config.yaml
horizontal_flip: false
vocab_size: 62
encoder_norm: "layernorm"
text_encoder_layers: 6
text_encoder_moe: "top_k"
text_encoder_shared_expert: false
optimizer: "muon"
muon_scale: "match_rms_adamw"
nesterov: true
grad_clip: 0.5
batch_size: 256
final_lr_fraction: 0
Rows from block 3 of the image encoder of a small contrastive image-text model, named by matrix and row number. Rows with one number belong to one neuron. Each number is 128 + 32 x the weight over its row's rms, rounded and kept within 0 to 255. All counts start at 0. After the name is the row's rms in percent of the matrix's.
After each neuron's rows are labels from the 100 images, of 14848, where the neuron reaches its highest value: "top examples" is what is common among them. Only what is clearly more common there than usual is listed. The data: larger renderings of crowded toy scenes.
# fc1: MLP up (encoder.blocks.3.mlp.fc1.weight, 640x160), inputs 0-159
# fc2: MLP down (encoder.blocks.3.mlp.fc2.weight, 160x640, transposed), outputs 0-159

fc1.558 117 [105 143  99 110 129  78 147  56  98 169 107 110  55 100 103 161 152 111 139 121  71 137 120 104 111 129 100  76 129 105 143 241 160 169 160 148 101 181 120 122  45 135 105 104 175 113 113 100 241  62  92  87 103 185 127 160 155  93  87 167  67 135  97 122  79 128 109 106 144 153 115 119 114 138 131 125  98 113 125 156 108 130 122  98 131 128  92 127 161 111 135 125 160 202 117 113 107 196 131  89  99 138 156  78 188 138 140  96 141 144 127 117 126 125 129 121 155 149 143 112 153 122 122 141 139 139 115 153 159 157 120 140 111 103 156 128 109 161 117 129  60 117 130 173 129  67 107 177 137 142 156 166 120 138 155  90 198 120 117 127]
fc2.558 119 [139 135 163 188 173 125 101  94 150 150 125 146 137 102  74 149 229 113 130 130  97 108 161 116 129 137 127 140 101 226  74 103 192  93  68 127 118 110 149 150 147 131 134 137 111 119 168  98 188 119 107 109 179  85 137 153 141 150 152 105  92 196 147 144  91  58 103 105 126 116 163 139 165 131 149 103 126 115 130 118 120 156  42 163 120 103 168 104 109 123 139 115 107 177 113 128 113 182 106 163 129 109 180 118 119  96 128  84  58 137  82 133 134 122 170 118 117 148 114 168 165 133 118  87 147 122 166 131 147 176  25 153 141 142  82 162 107 153 136 121  59 103 167 102 141  81 106 150 113  79 144 139 118 104 142 126 170 122 137 140]
top examples: barrel; largest object: barrel

fc1.351 104 [ 97 100 152 122  80 160 142  97 131  56 142 103 160 119 123 144  77 155 135  97 137 129 153 120 156 186  93 131 106 178 107  90  94 111  87  87  69 196 133  71 170 149  97 124 163 146 106 102 154 164 134 165 169 119 126 192 140 134 103 128  91  75 137 146 112 136  97 144 139 116 169 135 148 124 128  88 156 117  96 119 173 132 117 115 183 131 137 114 154 122 185 137 212  84 173 138  53 164 135 161 161  99 169 113  71 119 128 124  87 111 141 178  45 100 168 117 165 132 114 172  98 159 142 151  88 119 122 167 115 137 157 128 159 186  89 142 127 112 160 148  87 117 123 142 104 161 103  98 142 122 145  89 127 166 120  51  64 184 115 116]
fc2.351 103 [117  79 145 142 175 132 169 104 132 123 135 166 109 174 126 106 205 188 152 158 132 116 129  87 123 112 162 100 153 130 152 126 135 180  78 133 116 156 130 130 121 110 126  70  94  57 145 124 125 107 103 123  63 179  99 129 174 185 133  74 130 109 122 142 205 123 133 100 142 137 175  96 115 130 100 131 183 148 167 140 184  79  66 170 153 148 105 109 146 120 139 193  81 178 155 120 115 133  82 140 105 137 119 169 118 131 142 134 155 110 121 142 162  79 166 110 128 120  98 122 129 176  83  82 116 107 118  74  97 113 133 132 106 158 101 107 149 153 162 106 102 106 101 231 139  86  74 116 144 144 106 137  88 136 208 102 146  83 130  76]
top examples: brown object; candle; rocket; robot

fc1.4 055 [194 106 152  90 115  21 144 182 152 133  96 100 157 140 134 198 107 131  50 158 130 151  87  96 112 173 137 109 171 185 150 121 147 103 149 102 117 125 103  97 116  84  50 107 167 164 143 111  87 140 139 103 112 106 118 121  90 174 159  87  90 120 125 150  80 103 149  85 127 128 127 162 113 170 145  83 108 149  99 145 155  93 123 100 118 137 168 121 178 105  45 132 141 152 143 115  85 131  91 119 185 106 143 122  84  81 128 124 155 166 164 142 109 144 137 145 136 160 178 132 207 164 125  96 133 125 144  95 174 116 105 159  92 163 177 123 136 150 165 131  58  83  98 127 109 147 137 127 109 142 163 105  76 135  87 160 124 159 151 162]
fc2.4 059 [179 115 111 117 121 162 114 132 124 152 139 157 124 138 142 115  92 194 144 121 118 112 170 127 153 108 128  95  85  97 100 113  43 115 105 151 110  94  93 176 197 118 201 159 128 139 109 137 180 167 119 135  59 139 131 120 196 100 126 133 155  79 156 143 220 140 138 114 115 131  87 115 151  72  98 135 168 150 151 120 127 143 157 144 119 143 111 152  80 130 180 138 125 120 157 149 146 152 151 186  92 160  88 117 204 174 106  94  95 129  98 122 123 100 144  49 117 168 142 150  65 100 162 111 137 102  51 131 114 148 179 116 132  90  27 143 106 127 120 102 138  79 128 127 126 104 138 111  76 182 118 117 123 130 107 137 143 109  90 149]
top examples: ice cream

fc1.514 111 [154 139 150 161 100  87 140  84  90  82  90  84  62 155 105 102 213 119 153 116 124 133  92  72 164 100  74 142 111 137 159 104 136 175 130 122  95 123  84  95  70 104  92 157 105  92 149 112 140 140  74 123 107 147  94 156 143 141 108 174  85 149 157 127 114 154 151 160 151 155 151 108 204 163  79 110 124 125 135 177 131 153 117 164 110 116  69 140 125 140 118 103 173 124 136 143 172  83 113 120 176 139 108 125 146 115 150 195 144  99 106 128 110 114 117 121 120 123 137 159  91 200 150 117 143 126 126  91 179 172  82 148 178 133  84 150 146  71 167 142 141 153 147 143  92 133 175 140 114 149 136  90  59  52 193 151 134 129  81  65]
fc2.514 104 [122 132 103 140 104 162  97  85 131 135 149 160 113 124 150  62 175 178  72 111 134  56 127 130 121 100 222 175 171 153 104 106 138  96 122 148 120  75 117 148  77 135 118 103 153 129 176  79 125 160 125  99 134 151  93 155 122 164 167 146  28 172  91 116  63 112 158  92 172 106 140 116 120 129 113 152 101 134  75 150 122 119  67 182 148 152 157 115 121 144 135 144 123 170 134 144 184 114 162 169 140 118 138 119 111 112  76 120 120 182  47 107  82 106 113 127  88 117 140  97 178  69 163 116 155 165 168 138 181 108 140 163  97 107 136 143 102 156 105 138 165  85 170 162 157 136 123 138 152 115 113 128  79 141 159 143 179  89 113  91]
top examples: blue object; car; its colour: blue

fc1.87 139 [103 191 132 112  95 142 102  83 127 147 140 148 178 119 157 156 130 156 141 136 130  86 102 149 138 130 157 102  49 131 119 151  90 117  82  94 139 123 169 191 163 120 120  89 131  64 162  88 149 129 145  82 136 101 140 107 169 127 160 150  74 140 115  84 120 168 183 105  90 117 148 161  84 101 120 132  80 144 134 124 168 125 133 165 156  99 189  53 123 133 106 165 187 146 156 121  89 157 136 148 111  99 142 158 199 155 126 157 144 105 115 129 124  92 112 137 120 152 129 142 179 209 169 109 122  68 123 129 143  90 134 136 118 133 129 174  82 138 156 165 143  89 186 151 178 127  74 127 135 142 135 140  79 117  97  59  63 198  71 121]
fc2.87 132 [129 154 138 131 200 126 128 164 156 117 121 154 130  97 111 153  90 121 171 131 120 142  63 116 111 130 153 149  55 101 161 156 156 101 145  90  69 155 119 140 137 139 176 118 184 138  80 165 152  75 137 132  66 178 105  98 164 188  77 124 154 154 124 104 101 154 167 151  70  99 159 131  95 127 159  94 153 154  65 121 144 128 130 119 148 151 126 165 165 119 124 197 141 176 166  41  70 152  94 126 100 174 107 135 106 149  90 155 119 103 147 148 120 106  88 207 114 119 138 160 120  76 122 119 131  55  81 122 138 126 135  59 148 138 104  98 142 130 191 153 127 120 130 123 184 169 102 113 115 149 128 154 141 153 123  74 135  95  99  79]
top examples: brown object; its colour: brown

fc1.196 039 [ 91 181 138 157 132 164 193  97 141 160 156 109  90 141 106 120 170 142 125 127 131 111 139 138 128 141  87 120 138 158 134 166 162 133  97 168 118 173 117  98  87 145 135 134 109 164 115 133 133  99 145 133 103 112 164 112 174 116 143 131  76 118 132 111 120 128 124 106 145 113  89 135 125  90 104  64  99 161 141  79 165 182 142  87 139 201  27 106  85 141  85 168 141 205  68 121 118  74 122 105  50 150 124 111 179 138 115  95 130 119 139 167 205 125  91 125 138  78 136 157 139 149 129 110  84  52  94 142 145 153 174  64 118 124 115 149  92 131 136 128 161 153 182 106 109 110 119  78  90 105 124 135  70 160 158 165 176  93  92 171]
fc2.196 047 [121  62  97 127 150 134 163  87 183 116  98 172 128 169 153  94  78 163 145 116  95 132 122 100 156  77 124  93 143 144 117 116 109 178  62  97  98 128  92 147 127 150 143 119 173 119 110 164 154 158 143 125 139 202 123 179  75 134 126 127 100 111 139 129 120 139 113 150 135 167 141 118 135 132 176 147 168 122 160 117 150  69  98 161 117 146 220 149 205 120 134 114 132 133 114 158  90 138 129 154 103 139 151 156 114 145 129 113 162 200 129 106  73 204 131 118 161  88 107 125 100 156 121  90 156 151 119 127 170 108 154 145 183 182 120 153 122  66 195 107  56  68  98 122 149  97 125 156 127 184 143 114 147  58  82 136  77  93 132 109]
top examples: ice cream; tree

fc1.266 044 [128  89 105  92 153 110 167  92 165 121 147 110 130 156  88 128  86 165 109 142  96 173 144  77 143 123 147 119 181 123 138  74 110 117 147  83  92 151 154 126 159 131 128 115 149 142  53 130 156 137 134 169  74 152 136 131 173 141  93 136  21 188 163 141 142 138 110 108 128 146 132 129  87 152 121 114  97 168 137 140 124 167 153 108 103 159 144 107 169 102 109 118 140 188  38 127 138  87  91 116 167 198 136 128 132  13  78 125 153  63 159 154 143 146 127 118 121 145 109 115 152 132 112 142 185  85 104 134 158 125 133 186 103 103 123 116 148 160 187 138 118  81 115 127 111 104 125 133 131 157 176 101  62 119 118 168 158  80  93 175]
fc2.266 046 [157 200  82 149 137 180 128  66 127 127 164 142 100 124 118 115 154 159  78 121 117 131 161 156 136 114  94  43  97 111 134 104 133  98  78 195 114 150  85  33 124 122 124 175 130 127 168 116  87 125  84 115 120 134 134 156 151 123 125  73 143  74  91 125 116 143  92 105 140 168 129 108 110  91  95 139 185 124 134 105 125 202 137 124 152 140 163  66  77 130 172 155 150 162 189  94  91 143 219 127 148  85 107 114 163 190  96 137 127  78 119 141  87  89 140 140  96 117 173 164 160  93 161 175 155 124 144 144 110 133 181 108 158 133 106 138 121  71 119 119  97 123 161 113 159 127 149 113  68 159 147 144 173 105 149 140 153 126 103 109]
top examples: blue object; its colour: blue; ice cream

fc1.115 128 [153 122 150 139 127 126  94 149 126  95 177 105 117 119 149 209 156 127 161 124 157  97  95 137 148 156 147  82 110 103 170 119 160 162  89 144  91 216  81  86 135 120 120  99 150  81 126 104 143 141 180 133 159 131 112 142 150  94 163 124 112 105  98 104 168 152 161 180 107 126 187 162  87 104 141 150 138 115  60 141 156 147  62 152 130 146 176 115  96 148  96 131 158  77 143 173  46 162 116 115 135 145 142 145 127 201  87  94 105 142 142 108 162 102 160 142 123 142 117  79 104 180  86  90 112 146 151 112  78  75 135 147  92 142 106 109 121 152 136 184 120 136 170  83 214 102 139 131 129 131 173 122  77  97 139  90  83 103  55 128]
fc2.115 136 [103  77 132 124 169  91 113 121 127 143 161 120  93 135 120 120  79 143 157 163  93 109 153 117 124 101 160 139 122  97 152 150 112 158 155 101 104 176 144 188 104 104 157 118 200 118 133 102 135 144 158 112  54 120 141  66 117 129  80 116 168 144 151  78 124 126 149 166 126 133 125 142 187 125 135  91  61 121 169 137 184 161  77 228  89 127 103  91 126  86  89 105 165 156 176 136 140 164 175 169  66 157 141 124 127 150  96 142  73 106 108 184 166 118  98 168 131 158 122 116 113 109 112 110 144 109 113 107 110 133 224  79 118 119 126 133  80 141  99 135 138  91 173 201  92 101  96  95 156 180 117 104 100 166 107  72 145 132 128 143]
top examples: brown object; pine; its colour: brown

fc1.457 094 [170 100 142 171 131 151 136  90 142 140 152 102 108 107 106 224 198 157 122  94 128 165 143  75 158 155 102 107 161 147 117 145 149 143 172 137 115 131 108 173 120  95  84 181 138 111 126 110 200 110 104 133 138 175  77 113 165  66 118 129  75 193  92 152 133 129 100 137 124  71 162 136 116 144 160 104 125 135 131 125 102 161  69 168  48 144 130 100 103  68 111 118 156  93 125 192 160  71 124 134 167  92 142 139 115 143 150 118  47 178 101 122 142 142 127 176 105 148 114  80 181 119  89 116 163 134  58 160 123 167 118 118  82  86 149 119 138 103 100 145  77  73 129 121 113 130 138 165 140 168 119 143 145 126 111 131 115  60 157 134]
fc2.457 094 [161 148 129 149  78 117  99 117 123 156 159 142  96 130 100 122 197 148 149  83  97 127 136 145  90 159 101 147 168 126 145 163 138  84 159 149 115 172  81  99 101 124 123 122 148 128  88  86 206 120  83 121 164 131 127 166 107  95 122 180  98 141 142 173 130 108 179 132 147  87 139 155 185 110 185  84 131 113 162 121 178 157 151 128  32 134 163 121  79 113 170 151 119 119 105 192  76 153  98 152 113 131 158 118 108 135  83  71  71 137 129 137 123 195 176 109 169 119 165 110 135 165 117 122 136 139  91  74 139 159 112 152 148  80 169 149  95  97  75 108 140  98  98  79 131 138 119 131 178  39 104 122 136 149 152 150 164 135  61 141]
top examples: barrel; largest object: barrel; orange object; its colour: orange

fc1.431 050 [151 167 150 147 146 186 122 107 161 161 135 149 137  81  36 112  59 124 185 135 108 139 162 119 150 193 108 152 101 195 163  94 169  95 136 174 150 118 158 137  81  79 144  81 164 152 152 170 134 138 118 117 117 110 166 127 119 139 120  90 117 154 137 166  56  84  96 116 146  64 145 133 161  82  80 107 237 147  84 119 149 122 140 154 102  94 177 107 111 122 113 129 158 121 118  94 115 119 139  90 147 176 144 118 103 124 139  98  61 169  91 131 156 133 160 142 113 111 134  76 116 114  79 130 109 142 153  53 123 147 187 142 160 136 126 159 137 135 123  88  84 151 147 115 109 131  83 150 155 143 157  88 127 100 135 183 152  94 178 145]
fc2.431 060 [ 99 110  88 145 106 100 104 145 120  72 113  85  91 133 195 105 151 108  76 153 123 167 105 141 102  89 117 127 186  77  77 170 147 160  85 126 117 175 121  96 171 161 157 167  84 117 154  86 180 118  84 151 110 163 143  89 149 154 135 119 159  85 133  74 165 144 173 158 126 176 140 110 131 189 188 161  26 129 120 121 125 121 100  85 155 169 139 176 131 127 113 139 138 140 135 174 165 121  79 134 118  78 118 135 111 126  99 151 198 108 156  84 108  88 124 123 192 141 136 147 158 179 157 125 130 141 113 140 137 114 113 123 125 170 153 128 152  72 115 190 140  94 109 139 105 119 174  86  65  88 114 150  69 152 100 102 104 146 106  91]
top examples: blue object

fc1.289 050 [123 109 139 123 138 133 160 101 168 141 154 130  90  99 167 158 129 111 150 140 152  94  89  91 182 123 182 109 145 115  96  63 116  69 146 186 155  95 178  83 150 157 118 103 120  78 159 151 173 120  87 137 149 148 151  73  93 117 147 101  77 181 109 141  81 145 131  95  74 105 133 119 182 148 114 168 170 111 214 174 153 130 146 142 169 134 144 148 115 142 100 109 179 155 162  87  82 159  56 117 151  67 160  89  89 145 144 155 140 133 137 121 176 148 115 152 165 142 120 164 112 157  57 143 155 138 144  48 136 133  82 132 132 137 105 121  61  96 104 106 130 137 169 127 108  99 149 175 101 131 101  66  89 106 108 155 102  83 126 107]
fc2.289 052 [103 156 124 161  82 126  63 157 130 156  84 162 207 175 125  82  87 154 115 102 105 136 180 136  90 118  80  88 132 141 162 194 143 201 129 131  91 167 115 153 108  95 147 190 132 186  83 139 127  92  99 158 155 105 120 131 151 119 153 129 153  74 135  21 172 140 104 117 178 116 148 138 126 113 116  79 111 131  82 121 123 117 106  96  94 144 108  94 112 176 115 124 110  81  86 155 101 129 136 160  91 127 128 149 157 120 118  83 136  84 135  86 120  98  59 101 141 117 159 102 108  80 187 118  89 148 133 158 134 129 157 173 153 168 146 117 155 139  95 148 130 107 114 155 114  98 107 164 160 157 154 118 194 163 134 156 213 141 108 117]
top examples: barrel

fc1.360 117 [120 148 176 137  93 151  83 147 121 153 187 148 135 142 153 159 156 148 130  82 124 113 147 115 131 180 113 117 135 145 142 126  91  70 120  93 127 195 106 111 103 122 104  57 135  80 102  92 210 129 133 107 146 104  67 115 176 139 182 131 138 147  70 145 147 148 154 191 107  71 168 107  94 136 129  95 151  88  58 105 118 131 142 179 205 102 150 107 113 100 101 135 138 186 125  62 131 150  76 100 154 127 154 114 136 149 105 118 157 138 109  91 142 145  99 176 104 149 122 172 162 194 125 140 128  97 132 121 109 111 143  96 158 152 114 169 150 111 154 174 129  44 115 113 179  98 144 137 137 204 164 125 113 112 141  58 121 131  92 169]
fc2.360 127 [152  94 148 107 171 162 131  92  91 158 130  87 150 139  96 130 125  92 103 131 102 163 122 123 104 121 162 145 121 146 132 159 131 110  56 206 154 180 137 102  68  83 111 186 186 147 103 175 148 111 109 164  79 128 128  85 142 141 132 133 133 159 182  86 101 126 112 130 108 139 147  93 129  85 192  57 138  81 140 104 170 140 123 141 126 100 123 116 113 138 128 134 177 181 187 126 162 128 159 144 123 165 153  81  61 128  78 121 122 103 128 161 152 172 134 181 136  80 118 132 140 145 137  65  82  85  95 148 105 153 179  87 130 168 101  86 126 138 155  45 190 128 123 122 129 158 108 143 191 143  58 134 125 140 146  76  83 107 132 138]
top examples: brown object; robot; its colour: brown

fc1.347 131 [153 170 101  85 109 146 130  77 142  94 140 240 125 125 106 108 148 199 140 177 167 126 151  91  91 106 107 202 159 139 115 142 102 129  86 104 111 136 105 113 175 152 137  65 166 178  90  87 163 149  47  82 144  72 106 193 143 158 118 132 124  92 162 145 143 193 138  51 133 111 164 168 145 105 102 139 144 116 137  89 147  84 132 110  88  80 157 147 139  98  98 108 133 147 109 166  67 111 116 140  95 111 168 170 173  87 141 157 108 151 101 146 128 133 153 136 110 164  98 125 131  79 132 122 103 117 149 100 129 120 133 126 112 127 103 205  84 122 137 108 144 121 168 169 126 152 153 133 125 130 175  83 107  71 122 143  97 101  83 152]
fc2.347 123 [143  90 135 157  84 131 133 178 103 176 120 111 122 125 180  95 167  90 142  85  47 162 107 124  62 161 191 115 111 147 146 127 166 132 143 146  97 171 139  93  77 150 110 127  88  71 147 112 130 117 124 135  87 168 114 138 160 123  89 152 150 156 111 141 136  89 153 116  89 143 128 134  92 166 175 151  94 125 144 103  96 150 114 117 109 113 112  91  65 164 178 140  80 149 102 110  97 102 136 129 132 152 124 116 224  78 154 173 108 140 110 145  91  85  81 104 151  87 129 115 152 191 101 100 174  98 139 128 102 143 118 207 130 151 136  95  74 196 111 171 147 138 136 120  84 162 189  97 184  98 175 169 113 133 165 126 169 110 100 123]
top examples: barrel; its colour: red

fc1.497 038 [168  67  99 135 138 132 182  76 150  99 106  49 177 193  86  64 152 144 115 154 109 175 108  75 145  96 160 136 140 127  88 147 136 145 122 132 136 157 116 163 133 168 104 134  82  94 122 126 166 127 123 151  61 135 142 168 193 161 136 138  85 117 129 124 114 117 128 119 142 157 121  97 135 161 121 112 105 145 140 138  98 140 117 124 119 182 136 130 165  77 141 126 139 163  83 144  90  89  81 127 149 228 125 131 108  35 112 189  79 130 118 106 142 101  99 121 155 123 133 121 129  53 119 138 143  63  93 152 192 131 125 166 105 147 173 169 135 135 175 115 100 104  91 120 128 162 161  92  87 141 166  94  86 116 114 131 141 124  50 146]
fc2.497 039 [ 94 180 141 143 164 146 113 112  84  79 129 112  78  97 134 149 132 159 125 132 121 118 161 188 134 145  94  50  98 142 126 119 121  87 140 143 125 126  86 107 124 149 139 165 162 175 131 107  52  97 104 156 139 147 159 172 139  65 141  73 109  91  99 146  97 141  85 114 154  95 118 138  61 149 102 157 151 158 144 148 118 218 165 106 125 113 136 106 149 145 139  90 130 148 198 159 158 163 179  90 136  68 118 127 200 191 102  68 157 142 104 145  61 117 176  77 103  79 123 134 174  74 147 118 134  84 144 170  87 126 141 205 164 141  85 126 137 116  90 162 124  98 144  94 140 134 105  83 112 145 137 154 117 133 150 142 144 127 106 126]
top examples: red object; its colour: red

fc1.28 076 [ 81 101 162 139 133  94  60  86 130 122 117 169 126 139 198 147 158  91 125 105  88  81 134  91 131 117 154  44 148 121 146 144  76  70 134  88  96 137 123 152 151 119 156 128 144 100 127 126 147 104 134  96  94 147 139  62 171 134 115 129 129 181 120  81 169 103 157 114 139  97 198 160  72 205 129 138 128 196  98 115 130 138 155 169  95 121 129  96 124 125 110 126 149 143 155 206  84 151  77 116 110 158 100  98 137 159 169 121  85 110  87  98 177 156 122 168 130 145 184 152 183 168 129 161 107 113 121 107 114  92  64 135 150 127 151 125 202 156 146 143 165 136 133  81 149 116 143 198  85 134 139 141 160  98 132 109 136 129  60 131]
fc2.28 079 [ 81 190 156  85 169 133 116 103 126 141 121 115 121 145  85 139 168 133  85 177 148 159  98 115 137  74 105 141  81 113  74 173 189 140 103 110  91 182  76 134 112 153 145 105 126 128 140 200 102 140 185 144  81 201 114 155 145 174 143 169 101 137 113 187 115 116 195 140 143 132 131 131 135 146 112 152 109  98 126 144 146  83 190 181 143 153 119 143 101 132  84 113 155 169 127  67 108 147 141 101  95 110 209 202 133 157  78 147  82 168 121 149  69 140 124 138 114 114 153  98 107 130 199  70 159 102 111  69  90 118 143 135 108 162 130  91 123 145 155  94 125 100 108 108 124 160 167 148 123  94 128  86 185 143 116  85 125 130 110 124]
top examples: brown object; arch

fc1.407 082 [168 158 170 109  78  16 186 135 139 182 136  81 139 168  71 210 148  91 100 142 133 120 120  92 133 131 109 105 127 100 132 121  72 137 146 152  85 111 128 144 169 166 183 189 137  92  80 123  82 127 114 102  40 102 172 118 138 113  51 133 116 132 138 137 135  86 157 110 124 151 107 107  94 181  88  94 119 131 105 153 166  94 138  79 152  84 102 174 147 159 149 116 145 151 102 177  96 149 113 159 173 167 143 121 121 146  86 125 113 127 128 134 111  86 112 105 117 118 125  89 122 148 132 102 157 155 162 123 183 131 161 152 200 188 152 129 109  98 175 111 115  92 120  94 151  89 131 139 113 143 154  98 120 107 114 130 173  71 149 162]
fc2.407 084 [129 145 103 130 168  99  93 148 139 156 107 144 115 122 109 175 140 132  54 180 129 183 135 100 140 135 148 162 179 111  93 195 106  51  93 144  96 112 116 118 178 149 149 104 132 134  64 107  70 169 152 126 154 161 147 133 137 162 124  95 145  79  32 121  96 108 190 176 131 140  95  96 118 118  72 106 135 132 138 124 155 137 127 138 101  82 112 182 185 156 142 155 109 114 136 149 127 147  91 100 137  90 139 123 139 159  47 151 136 101 144  91  90 106 122 149  75 128 160 115 104 124 135 182 153 183 102 189 144  99 152 158 150 177 121 134 148  18 131 108 139 147 135  87 117 101 120 145 168 128 171 122 130  82 119 109 163 144  75 126]
top examples: ice cream

fc1.291 101 [166  65 139 128 160 146  97  90 104 165 111 120  82 107 131 121 210 178  80  94 149 158 115 119 103 119  65  92 208 113 117 161 133 141  93 139 174 143  85 174 105 125 179 101  98 131 142 172 189  96  81 120 189 101 105 188 147  72 121 132 149 137 101 172  79 124 103 118 107  77 139  91 153 155 154 120 134  95 145 132 113 141 144 129 121 143 173  68  86 110 100 126 141  95  98 173 113 137  97  91 186 119 153 114  95 112 149  97  72 178 106 159 104 106 107 149 138 205 179  88 146  87 122 160 184 132 112  76 122 172 128  90 124 117 123 158 102 109 141 149 126 137 185 130 139  76 118 147 149 147  99 114 131 116 178 161 104 113  78 131]
fc2.291 099 [176 130 134 117 163 155 110  96 123 138 150 158 137  97  35 104 141 120 164 106 164 128 136 136  82 150  47 100 177 187  91 101 156 109 136 156 129 115 110 135  85 186 179 105 121 117  91 153 183  82 124 111 127 138 102 200 146 142  91 137 117 136 149 174 101 118 142 123 154 146 166 163 170 132 201 129 164 105 150 179 132 144 148 131  55  83 146 140  84 102 155  61 165  96  99 145 112 134 119 140 137 115 153  70 102 100  51 117 108 147  92 160 118 151 116 143 162 135 134  77 156  87 127 107 140 128 134 106 150 191 125 121 142 118 201 203 104 131  97 151 115  77 107 176 130  88  86 134  86  67 144 111 122 158 115 135 135 108  96 111]
top examples: barrel; largest object: barrel

fc1.508 066 [138 201 138  86 115 140 115 129 165  97 118 163 126 138 106 175 144 176 133  91 143 140 111 123 173 130 102 132 147  91 177 104 125 119  87 114 154 136  93 143  99 110 104 109  55 130 123 124 135 108 115 133 115 171 140 115 100  84 143 119  64  95 122  83  93 133 130  90 123 166 135 122 141 155 117 161 212 173 162 120 151 162  98 129 152  98 149 212 127  78 129 148 161 111 131 196 114 170 120 137 153 160  94 115 106 126 136 154 165 157  53 130  92 106 183 108 158 158 128  76 119 137 146 169 148 126 149 174 151 118  83 172 160  76 160 183  88 124  48 174 151  40 146 113 117 161  99 146 128 115  93 135 156 149 139  89 116 116  98  44]
fc2.508 067 [154  99  55 143  91 138  92  87 179 193  88 132 111 123 111 117 173 132 158 139 135 159 112  93 170  90 104 135 130 110  51 138 184 167 127 121 153 103 138  64  87  83 150 126 125 107 140  93 119 111 140 100 106 165  93 150 156 197 113 157 139 154  98  88 164 158 117 184  88 112 103 154 170 104  95 123 130 149 114 127 140  90 102 164 164 131 135 117 131 139 141 146  50 115 123 195 101 115 128  98 151 134 132  78 148 178  71 136 120 107 132 142 110 178 131 124  99  93  82 103 129 157 172 184 108 136 103 166 180 151 169 169 117 128  89 186 101 106 152 158 156  50 167  86 137  75 113 184  58 122 128 152 145 100 147 144 106 147 142 135]
top examples: blue object

fc1.290 120 [135  85 112 132 158 119 246  50 122 120 172 121 111 125 165 211 197 182 176 135 146 138 140 158 159 120  90 144 110 112  84  99 143 114 143 126 175 130 173 108 156 109 104 157 119  85 160 129 163  92  79 116 102 100  86 121 164 127 119 111 153 145  67 148 126 156 142 147 144 108 147 113 148 141 138  84 103 149 128 129 121 187 119 122 112 115 186  88 112  94  92 119 142  83 160 124 127 102 109 107 128 117 138  73 137 126 172 126  89 176 157 137 145 107 141 144 134 194 103 137 155 152  68 160 153 105  83 212  83  95 115 101 119 111 118  94 150 111  97 149 133  52 162 158 151 139  95 147 117 147  74  71 101 142 103 167 174 114 122 157]
fc2.290 119 [144 137 134 155 101 158 116 127  55 150 143 165 114 158 116 103 157 197  74  99 159 131  99 140  95 149  88 121 141 111 150 176 141 126 175 226 149 139 157 137  74 128 144 110  79 108  81 164 146  78  85 172  76 170 167 204 177 123 101 147  94 101 110 145  77 117 132 167 187 119 150 134 154 143 161 147 145 135 120  89 150 140 149 104  93 130 138 139 142 103 117  96 168 104  98 135 127 145   0 137 126 116 123  97  78 134 126  78 120 104 101 105 117 200  65  97 145 110 108 106 124 176 155 106 129 167 100 101 157 113 139 153  94 115 171  85 131 128 141 124 109 158 120  60 120 133 124 114 163  91 136 117 137 157 177 150 120 153 131 133]
top examples: barrel; largest object: barrel

fc1.282 023 [157 167 128 132 138 164 127 111 127 162 128 129 163 162 107  74 112 158 160 152 111 168 103  95 106 141 126 122 138 179 102 165 138  96  61 101 103  95 121 152 132 164 129 126  64 105 130 117 115  86 150  75  93 165 157  67  88 119 117 131  66 157  81 118 111 139 129 125 158 119 120 101 136 100 137 115 125 109 136 192 120 139 126 151 105 173 131 138 160 129 118 106 117 169 132 150 115  97 108 121 135 134  96 111 119 141 164  73 133 182 166 112 220 157 120 126 188 124 114 140 152 120 141 113 175 192 182   0 164 105 137  99 133 176 132 136  30 152 207 141 113 137 112 135 116 133  80 122 165 124  87 159  97 168 165 118  98 117 111 142]
fc2.282 022 [130 108  94 153  98  92 150 141 160 123 218 133  93 133 147 129  50 130 130  97 132 140 161 163 113  98 126 113 137  91 170 134 162 178 124 117 127 212 119 136  96  91 164 146 153 139 125 138 145 149  51 173 149 107 149 180 162 127 118 129 204 118 184 126 107 112 130  99 108 158 131 148 132 198 108 180 142 156 174  62 114 141 114 149 137  93 163 150 164 134 102 120 134  96 115 142  96 136  73 130  64 135 127 141 100 113 166 123 109  80 141 150  53 117 135 145 120 124 134 101  81 161 136 169  97  73 116 191  61  85 115 151 150  93  92 146 200  93 112 116 129 132 125 166 189 117 183 114 104 104 138 128 142  66 122 132 122  81 111 100]
top examples: red object; its colour: red